Weights of a small image inpainting model.
Training: 9100 steps, batches of 256.
Data: 145000 training examples, 16.1 epochs.
Rows from block 17 of a small image inpainting model, named by matrix and row number. Each number is 500 + 50 x the weight over its row's rms, rounded and kept within 0 to 999. All counts start at 0. Numbers have three digits each.
After each channel's rows are labels from the 100 images, of 14848, where the channel reaches its highest value: "responds to" is what is common among them. Only what is clearly more common there than usual is listed. The data: dead-leaves pictures: piles of overlapping shapes. In brackets: how many of the 100, against the usual share in percent.
# conv: 3x3 conv (model.decb.1.0.conv.weight, 96x192x3x3, each kernel summed), inputs 78-116

conv.56:502516483484516510512525472515495512467499526525484473578507411377510497602262545375369520572436510429441483515475538
responds to: pastel (72 vs 14.6)

conv.35:487502492519484483512500466468506476504468505465515465480518331482402438554568474494532499552524383481480494604492565
responds to: pastel (77 vs 14.6)

conv.88:488503509534511498482511484521493455477487506484524503588533443563506539639505555495467431558484424472542502532453442
responds to: pastel (76 vs 14.6)

conv.46:516497475525531524487497490499468481481457472497500529412495489425474532420563458497412558570489423557557553637553419
responds to: pastel (35 vs 14.6)

conv.95:514494484513478503524492478478481515496500518497501499533406615493512448568554488479423637530530602435499494527562571
responds to: pastel (85 vs 14.6)

conv.33:495493491500511513486497506517513474497515490510485511495494500476518501579526592532458453475452513476578461485526539
responds to: grey (35 vs 14.4)

conv.34:505480487514476492504497486466484514485517492508494506591561406479449580496608537520527277528437498485448418553501469
responds to: large pieces (62 vs 33.4)

conv.79:500531515528485509468510526590511518501530494459518524458408432518491512535548377501663354474407586486500468592497422
responds to: mixed sizes (62 vs 33.4); grey (34 vs 14.4)

conv.78:491475523493502471493488486514490487501521489486508480466556582463638470462502591535559480504525521578496509492486496
responds to: grey (54 vs 14.4)

conv.25:511515488480485468494475497479505506526480515492470512429554419442554514421496508538396536520513465452486521466540496
responds to: ring (26 vs 5)

conv.41:473482471454471513509549479485485531512503529507512504534515434479562424474600518531532488518386514426474574615508504
responds to: shaded (76 vs 50.2); ring (61 vs 5)

conv.70:498521478518490507520497514465478445537478495478506521346423468521376710558456578505464625439480575399491487437500577
responds to: dark (70 vs 13.7)

conv.66:501500500522468490481475481534489492517501507485510509562447473454437515506517457492489465510545502495410571479462620
responds to: pastel (57 vs 14.6)

conv.12:498470509479548472536540490504490542478486488515544495670449444466516487384442434531500450446460465469475491513450459
responds to: pastel (45 vs 14.6); dark (31 vs 13.7)

conv.69:467524515502504513480530479488490485489477457468523449449495510476423559484389415481489424487508459553457485537455562
responds to: ring (56 vs 5)

conv.4:521466467500469490538519504479493513510543549535473516472517408556419478552331508453608341400470587573539495520486466
responds to: pastel (44 vs 14.6)

conv.11:548514487533496509498468513491493471489497470504521506394456533525511479582524540598590411510495482556482428615379485
responds to: vivid (64 vs 14.3)

conv.21:504492486504507470493509510487475528485523523481493528566510569394505550471278370519439555419547498541487545566509466
responds to: ring (32 vs 5)

conv.64:522513497522493509475493493509492498515462533476510529463515477479515526416598495368571467551506526436439449401488585
responds to: shaded (81 vs 50.2)

conv.73:545467500521490528524497518502486478532479504490483525601532355516521453516486481555512456499500487558540635449497483
responds to: dark (49 vs 13.7)

conv.32:487500508486490497526491488467520470472516494512532490500415551544405390468638446482436403492558546535549370479468580
responds to: grey (34 vs 14.4)

conv.81:516511516494474517522512528498482489517485497481503514470444529298489511394476509597451581503521562513488374486442569
responds to: large pieces (69 vs 33.4); grey (38 vs 14.4)

conv.28:483485492504484493497517489481499487461503528493505505521414524416373479468530406521470444530422628515470512399476492
responds to: large pieces (73 vs 33.4)

conv.19:503471486514489492488500514480477513535492503496474501496691478523516529588594481496628371413535528408566462497541638
responds to: shaded (76 vs 50.2); ring (26 vs 5)

conv.57:488492476536504544480509480509481462515492512498509502386478489630507458583402364607493511569441532467590469520469371
responds to: dark (67 vs 13.7); large pieces (64 vs 33.4)

conv.59:491478501498481526519470508521489505509508515485507496489482480371522474437304565544507359411580471419496598540520662
responds to: pastel (34 vs 14.6)

conv.60:468485440576442485436526482523511539467519514504564503486661440541430401497500517540589506399513443557466468430363471
responds to: dark (42 vs 13.7)

conv.20:509517504553504465523513496480486534534490544487502510510463423476405503545474438526553565588536385521498523548577354
responds to: dark (41 vs 13.7)

conv.52:478531510488486526531510514477507511545524519513470521570511483361517574452581545539588492517468491502383502508544558
responds to: pastel (70 vs 14.6)

conv.0:517512509530472518513518508531480483500466495476521489565454616519428516604546564524537557546547496479483454513442515
responds to: shaded (85 vs 50.2); large pieces (66 vs 33.4)

conv.61:486477491490483492491484496526506503517509511472507521500564468479476585456458554536605557519542595498494412555521540
responds to: grey (37 vs 14.4)

conv.22:504503509508467505503502494516505512488487504500469501528480489518458469441382572595505479680481465597425447590444705
responds to: grey (41 vs 14.4); flower (29 vs 5.2)

conv.92:498516478520504503503494498511525509501502504493491493467571527551550414466608598436554366519458606514651501537578507
responds to: dark (71 vs 13.7)

conv.43:485527501579499480481472492481521508516508517501509474484563439486492494469431596552484452441461396583559633615454443
responds to: grey (60 vs 14.4)

conv.62:479472478499496532554534505495485524510485487516512496409539454483453565513434514454547506560465482447549442589478431
responds to: vivid (33 vs 14.3)

conv.42:538532516522495513514499502490500488522515531506487507446519476410524467637414483483626658558472594553510521613495483
responds to: ring (47 vs 5)

conv.50:490497504502508490517529500503506526528506444488500532528531483500488455587580436488450429495532547455490494536497419
responds to: earthy (37 vs 14.4); dark (32 vs 13.7)

conv.23:491558558551476486517466499465503457512501526527487463416493454470476512617516527511500447522507460545541550447523500
responds to: pastel (60 vs 14.6)

conv.51:468486488512509495502493462516487514515464543469481490455571482447452425525568583546546424441467535592568470516565536
responds to: ring (25 vs 5)

conv.91:509511491507510518492504508506498511492493508497480515552522490456504453556459532464515503603467517543594534545662441
responds to: pastel (57 vs 14.6)

conv.16:517517521526504497512508503477511481482488460522518500580604410521531493483457591538603479492552447462531478530460513
responds to: pastel (48 vs 14.6)

conv.71:485504492495535516486493502459472501479524490488504533507452380468456468518466598593529547438517550493532448483494587
responds to: dark (71 vs 13.7)

conv.86:498504496504504507500521509515516486512494499480486521445422559470440446530486464455567550514489431424613512506414417
responds to: grey (55 vs 14.4)

conv.90:493504508499464502469484508498487516496458513488465484540440441505554482478441567597598486593466534594544516498470527
responds to: dark (58 vs 13.7)

conv.76:520531528521467507510490522494493537477562508513463480525567466440448601702441513423447493494466530518495503435443607
responds to: pastel (64 vs 14.6)

conv.54:483505518482525529523526504510481555487501493508524493618572535440249509499528524466434483485440443525488585575515387
responds to: earthy (41 vs 14.4)

conv.39:503490461561516510519537461546457495469460503503523456549538516502518520657513466549512450590512441488492497462464533
responds to: dark (36 vs 13.7)

conv.30:489511476495481485511489495478470504503523529496524483487525616535538562478402570507657588471433527366461458532544541
responds to: dark (32 vs 13.7)

conv.31:522503495458547496526514490471523532486530536474511510590449636445496532620384591520450484547552580493417399420501465
responds to: earthy (34 vs 14.4)

conv.47:483476510528534461508527544504490461472505475489510488426523452459488491538528435553573428442539411529604517499288516
responds to: pastel (53 vs 14.6)

conv.29:483511496499514489504519503457484494513489489512501504466423493564436487640318395614502510534421485565621614499448460
responds to: vivid (38 vs 14.3)

conv.36:483478560466488564507527507445509533548501500534473464547558590467445467548520458505540445531448559510465503560594515
responds to: dark (43 vs 13.7)

conv.75:500473506508487468506487513497504509484486492491495516396475472492455506450323483450503672494537534461493432448447602
responds to: grey (32 vs 14.4)

conv.14:496549517529478484478485534506510516514510471526503509629476514525433532528400527578514583477557501507532525479532610
responds to: dark (54 vs 13.7)

conv.10:492521483516478494520511492490494509518495483495518504493517545348588478372454430353459467502500486495355419592442445
responds to: large pieces (61 vs 33.4)